config = dict(
    color_jitter=0.1,
    loss='l1',
    arch='unet',
    residual_init='none',
    optimizer='soap',
    precondition_frequency=10,
    merge_dims=True,
    steps=21600,
    final_lr_fraction=0.05,
)
Rows from block 6 of a small image denoising model, named by matrix and row number. Rows with one number belong to one channel. Each number is 200 + 30 x the weight over its row's rms, rounded and kept within 0 to 999. All counts start at 0. After the name is the row's rms in percent of the matrix's.
After each channel's rows are labels from the 100 images, of 14976, where the channel reaches its highest value: "responds to" is what is common among them. Only what is clearly more common there than usual is listed. The data: pixel-art sprites of 400 made-up characters on tiled backdrops. In brackets: how many of the 100.
# convs0: first 3x3 conv (model.mid.0.convs.0.weight, 256x256x3x3, each kernel summed), inputs 172-255
# convs1: second 3x3 conv (model.mid.0.convs.1.weight, 256x256x3x3, transposed, each kernel summed), outputs 172-255

convs0.205,128,208,185,164,192,184,207,222,149,193,172,176,203,176,181,152,222,203,188,177,224,201,192,236,243,220,142,217,200,169,194,181,194,201,199,238,195,176,197,198,172,177,159,204,120,183,196,254,258,153,219,177,216,182,193,228,196,188,163,151,258,175,199,269,188,206,154,177,204,151,167,234,189,229,193,205,167,196,192,204,204,261,167,172,213
convs1.205,112,222,218,168,205,224,249,209,189,209,195,188,219,184,193,154,195,174,214,191,268,237,165,168,183,224,168,169,246,187,201,229,213,168,150,165,217,198,181,172,201,223,218,175,144,220,168,153,224,194,210,208,193,192,190,187,222,250,172,169,172,183,171,186,255,209,215,206,183,217,244,200,201,186,203,291,181,225,203,229,229,134,230,192,211
responds to: black (28)

convs0.112,082,197,203,201,234,217,221,205,211,212,214,168,143,270,149,203,209,193,192,144,208,270,185,202,208,233,222,223,129,198,228,212,217,166,215,171,198,158,168,196,235,208,201,171,199,210,153,170,205,196,164,200,215,170,229,177,145,246,223,214,200,169,208,188,233,174,242,151,179,198,246,200,176,179,222,132,181,188,206,193,173,201,162,228,190
convs1.112,113,218,210,192,243,230,175,193,182,179,198,182,189,202,208,200,204,191,218,209,168,149,203,205,196,251,206,192,208,218,243,217,169,208,172,220,234,212,224,200,212,181,202,187,218,32,199,206,171,204,230,197,223,214,182,181,279,165,209,209,219,206,213,205,181,198,222,204,144,281,189,235,212,165,204,227,195,290,169,176,214,196,192,194,206
responds to: white (30)

convs0.226,116,236,185,216,192,168,248,213,237,194,157,195,209,181,226,190,184,157,202,253,199,218,194,201,200,188,216,222,194,186,161,237,194,200,208,222,179,204,261,161,204,188,146,220,294,184,289,150,157,195,188,178,190,173,123,193,181,124,211,297,221,182,199,187,211,165,138,212,183,256,178,170,191,232,183,178,196,202,171,195,205,183,156,184,217
convs1.226,097,213,173,180,210,178,213,211,152,189,244,214,174,191,202,199,168,204,196,179,176,168,222,202,241,149,221,185,235,215,209,199,233,192,184,209,167,247,181,225,164,134,182,139,177,181,202,259,244,166,210,177,234,180,232,173,233,213,201,202,179,142,211,213,236,189,251,174,172,137,210,269,162,246,191,154,160,202,199,194,186,174,222,198,179
responds to: red (26)

convs0.34,081,168,191,233,198,152,232,226,177,192,212,259,188,218,217,187,182,215,227,121,193,199,241,218,213,183,194,245,177,209,219,242,171,187,171,199,220,208,190,169,194,218,210,143,213,175,224,196,235,202,129,111,200,213,221,176,205,199,192,204,184,162,164,201,173,116,202,166,144,213,185,212,147,196,215,174,203,225,212,176,145,202,194,204,236
convs1.34,122,237,227,224,174,222,234,224,103,192,193,160,196,193,186,206,220,214,163,187,163,238,184,192,210,228,150,226,228,223,181,173,183,203,198,198,180,226,236,205,233,149,221,199,80,209,233,197,193,167,275,224,210,157,197,192,200,209,173,230,222,210,278,234,228,218,168,233,175,190,194,201,221,182,217,180,209,211,216,215,153,205,177,233,179
responds to: teal (73)

convs0.234,075,207,187,190,229,237,175,204,154,194,186,147,136,167,235,189,239,197,186,204,120,151,135,200,215,182,234,174,210,224,178,206,198,197,204,194,244,178,221,196,246,195,164,207,234,160,246,190,157,189,166,190,203,186,231,208,220,247,244,258,192,218,220,160,198,183,159,218,199,193,181,222,151,184,200,243,183,158,232,222,193,257,250,204,268
convs1.234,098,150,200,195,173,80,199,253,223,185,178,252,196,255,212,227,213,184,245,216,208,176,241,167,195,206,167,193,152,208,238,230,194,255,196,206,230,219,197,204,190,202,238,213,210,259,212,182,216,218,231,197,201,224,219,181,218,229,193,195,220,199,200,215,218,175,207,206,183,92,146,218,212,222,230,194,202,267,140,198,206,244,235,218,199
responds to: large (78); teal (59); green (30)

convs0.168,101,223,161,287,155,201,209,216,280,210,218,232,242,180,224,165,212,191,212,169,204,255,152,217,171,229,187,194,186,139,181,218,243,229,200,145,167,166,230,191,200,181,205,219,255,172,210,158,187,202,158,211,168,202,146,234,171,207,136,212,256,211,182,210,189,215,176,210,189,218,192,157,176,243,178,193,167,193,184,173,190,191,166,168,163
convs1.168,092,181,166,245,215,217,193,218,167,225,214,182,219,182,213,209,166,197,159,197,194,212,190,233,221,190,154,209,241,209,223,165,173,175,230,192,165,241,178,291,183,186,160,175,159,186,195,229,215,216,174,182,174,192,193,207,155,195,221,215,166,199,247,228,216,209,300,216,155,175,185,199,198,248,162,189,201,239,238,201,158,215,163,229,169
responds to: teal (33)

convs0.118,115,224,198,155,165,213,184,199,205,209,195,210,247,216,200,220,205,174,205,180,201,154,172,208,206,181,255,170,283,166,185,184,217,222,201,229,160,190,164,263,189,174,195,255,272,185,157,181,207,186,236,228,193,200,165,218,203,180,222,197,162,204,160,183,199,220,261,187,236,241,181,212,242,228,188,172,206,190,190,197,207,188,180,209,261
convs1.118,109,182,209,218,184,240,186,188,234,186,157,223,183,149,210,230,209,218,202,271,226,227,244,182,222,240,204,142,201,219,228,243,217,197,208,156,233,207,189,255,191,249,227,185,266,245,120,190,178,243,164,164,212,184,165,189,182,199,167,114,217,218,129,184,207,216,138,195,210,170,199,198,260,226,236,195,224,150,254,220,233,145,167,168,176
responds to: teal (42)

convs0.35,099,193,200,174,185,221,206,181,200,179,211,185,195,177,245,201,187,222,205,226,202,156,206,221,170,207,205,219,197,215,209,179,172,263,233,117,187,237,202,242,197,210,210,181,207,196,222,173,183,190,236,169,174,196,259,184,184,192,202,138,183,218,214,201,208,170,208,249,211,160,203,183,168,173,198,206,222,134,205,202,209,235,207,192,179
convs1.35,092,206,204,329,210,202,194,192,243,179,227,277,207,243,227,217,217,249,188,203,200,235,183,261,174,194,184,198,166,168,147,189,161,209,190,205,189,256,182,203,203,112,213,235,194,177,207,234,261,200,202,172,176,196,201,227,202,178,151,279,252,258,286,200,221,186,205,205,195,172,221,194,188,207,185,159,260,201,203,224,214,212,180,194,207
responds to: red (44)

convs0.204,095,161,198,151,208,181,205,184,179,181,184,203,100,216,187,165,201,246,205,184,179,195,188,219,141,166,214,205,173,216,159,197,227,260,219,138,203,204,248,191,200,200,246,204,210,148,161,204,140,179,190,194,169,217,227,183,203,163,104,194,236,195,229,229,239,149,204,224,178,156,222,209,152,175,177,225,186,192,219,181,199,220,188,209,202
convs1.204,099,202,195,305,196,193,189,209,290,166,207,182,122,176,217,229,186,246,234,221,147,215,146,235,209,219,181,179,212,189,194,212,175,202,221,165,175,322,159,216,189,179,218,230,229,206,186,228,252,188,209,185,190,176,237,186,187,191,207,190,266,211,229,202,183,213,165,186,171,203,195,232,167,211,229,180,241,205,219,218,171,226,171,189,181
responds to: black (29)

convs0.58,117,234,240,209,216,160,224,168,155,180,254,260,124,198,214,172,189,209,227,291,162,191,198,226,204,212,173,202,186,149,202,140,187,240,213,168,197,273,199,184,191,201,230,169,229,154,223,153,201,150,188,161,220,217,213,214,230,197,204,216,169,250,205,209,212,220,200,175,188,181,204,184,177,188,221,214,218,185,163,238,201,247,193,173,244
convs1.58,103,220,257,167,207,227,201,246,182,176,223,172,244,208,223,185,172,196,194,243,160,213,198,220,217,190,217,196,146,198,169,226,220,153,145,159,179,221,168,219,208,128,198,160,150,219,198,245,192,185,143,243,229,245,245,189,241,141,197,249,211,266,240,195,237,187,243,153,222,200,198,260,191,186,232,195,240,170,217,213,216,177,203,202,199
responds to: large (84); red (40); blue (29)

convs0.41,126,218,198,206,239,234,214,178,217,201,216,228,254,200,198,200,206,193,146,180,234,211,201,192,236,210,228,228,195,186,193,203,197,192,214,158,214,168,224,354,220,177,185,187,290,214,188,194,219,208,171,205,206,190,162,218,192,179,239,255,170,204,170,180,199,250,193,225,202,187,186,217,239,187,205,189,190,176,220,153,220,170,189,214,189
convs1.41,111,207,219,206,205,222,247,188,197,203,181,172,194,207,221,162,214,181,197,229,210,240,198,221,169,198,192,165,204,173,193,181,170,180,229,167,222,198,226,210,200,235,197,234,131,221,160,146,185,164,164,189,207,203,187,201,205,228,149,145,155,194,162,168,203,163,151,215,238,207,214,192,249,178,188,202,230,201,246,204,248,126,194,137,201
responds to: white (78); lower left (59)

convs0.0,080,237,156,198,164,198,206,213,201,178,179,139,196,188,207,177,193,206,156,191,116,188,197,225,222,150,211,211,209,193,131,189,204,202,232,211,217,178,217,216,211,196,166,203,193,196,180,181,201,211,202,207,256,208,210,201,189,192,172,188,181,210,184,203,211,197,256,231,248,184,155,230,241,199,231,234,194,100,231,269,214,254,245,221,244
convs1.0,079,230,239,193,165,141,200,200,199,200,192,248,176,143,244,202,210,224,191,210,127,210,197,188,231,177,196,238,184,190,149,182,178,229,207,175,188,186,173,160,183,179,206,202,218,252,208,206,181,182,191,233,208,214,180,230,225,177,209,189,189,158,184,187,199,223,123,139,199,280,205,204,161,189,163,202,202,163,254,178,205,152,109,224,183
responds to: white (36); green (36)

convs0.239,097,232,236,200,228,192,209,226,153,187,210,137,237,212,183,165,185,196,210,173,184,169,193,243,164,211,201,134,226,198,182,173,234,206,211,249,189,221,256,212,222,187,189,201,189,207,275,211,144,158,227,229,172,203,221,202,192,180,197,243,161,202,202,206,188,227,176,172,211,204,213,245,150,202,151,192,192,228,159,179,207,232,155,180,160
convs1.239,092,221,253,174,198,170,203,212,197,167,260,211,186,217,167,181,218,188,223,212,167,206,234,212,183,194,231,207,185,152,219,168,179,200,163,190,179,261,206,166,232,202,195,217,204,197,236,144,193,157,188,227,295,207,217,184,215,216,199,152,191,169,167,188,215,221,128,235,189,253,212,165,141,145,212,216,162,194,186,171,203,164,230,191,220
responds to: white (30); orange (25)

convs0.99,100,194,212,224,165,169,187,173,231,200,200,215,172,220,197,190,204,212,202,189,245,130,190,202,215,202,177,193,182,227,198,190,191,209,208,185,194,203,185,174,247,231,229,206,171,171,132,223,217,170,177,260,135,209,161,232,146,166,225,167,214,82,181,195,200,197,218,234,160,201,241,197,166,195,216,175,206,228,222,270,176,178,166,201,156
convs1.99,109,240,185,188,205,204,209,204,180,113,170,202,173,179,182,239,221,236,215,286,159,250,231,199,195,174,216,197,221,163,196,205,169,212,178,196,185,221,217,210,276,196,211,191,203,229,218,213,205,198,181,286,282,177,204,161,292,170,199,204,196,207,200,191,199,193,202,203,181,223,267,194,161,184,195,236,177,233,189,184,216,233,156,202,244
responds to: white (31)

convs0.237,126,211,189,294,196,194,162,217,246,207,230,142,180,217,228,217,194,181,169,189,207,239,195,211,193,210,253,208,231,215,222,203,220,213,192,261,172,208,209,314,220,187,210,200,259,205,176,136,182,189,218,194,193,182,151,202,236,184,203,209,182,194,215,207,190,192,198,166,183,188,148,220,209,166,191,145,209,252,208,205,216,209,229,195,215
convs1.237,101,184,215,115,176,209,260,192,168,213,174,202,218,222,159,179,215,220,194,193,228,210,201,175,189,212,210,177,198,174,206,217,204,191,175,204,252,171,203,195,213,275,216,169,209,186,169,111,205,158,140,210,224,190,176,184,207,255,204,147,204,150,168,173,229,238,172,228,152,242,245,181,215,210,199,261,220,192,240,199,194,152,176,207,217
responds to: white (68); lower left (55); pink (28)

convs0.9,121,188,184,165,155,190,171,173,198,213,175,256,149,224,132,189,201,191,185,217,164,192,226,171,229,205,216,195,213,262,224,219,189,152,187,255,212,213,197,293,229,188,228,160,251,185,161,233,203,208,182,173,204,211,166,226,203,243,246,171,203,163,187,164,202,211,239,218,146,167,210,189,177,213,185,178,218,157,241,216,216,213,211,218,151
convs1.9,100,254,201,226,218,217,216,174,194,140,232,186,200,184,200,190,187,214,207,229,217,281,219,182,177,191,146,221,176,170,250,254,202,216,194,134,194,197,166,97,215,258,214,172,186,216,179,182,192,170,192,210,166,226,161,184,221,218,217,234,230,234,160,240,236,195,177,232,188,211,213,157,198,122,184,236,194,219,249,208,198,179,222,184,210
responds to: red (60)

convs0.216,079,205,201,211,197,170,246,217,224,208,169,191,215,264,211,200,221,188,223,150,224,175,203,236,194,165,167,191,219,218,205,187,191,211,232,158,220,186,230,164,206,242,201,238,185,230,202,234,278,187,162,215,218,217,159,179,194,151,265,139,177,173,177,185,223,196,184,165,159,190,185,247,187,159,248,200,208,202,167,234,211,241,163,200,183
convs1.216,093,188,191,182,200,245,212,159,192,167,190,204,195,208,205,177,236,171,182,201,200,222,214,169,180,227,217,199,160,185,207,232,208,207,206,222,176,204,206,207,263,217,203,230,224,187,218,203,161,180,224,111,165,215,205,183,228,211,201,218,174,186,254,200,180,164,168,146,196,211,106,224,187,230,176,158,171,199,209,161,210,170,295,178,201
responds to: blue (90); large (84); upper left (62)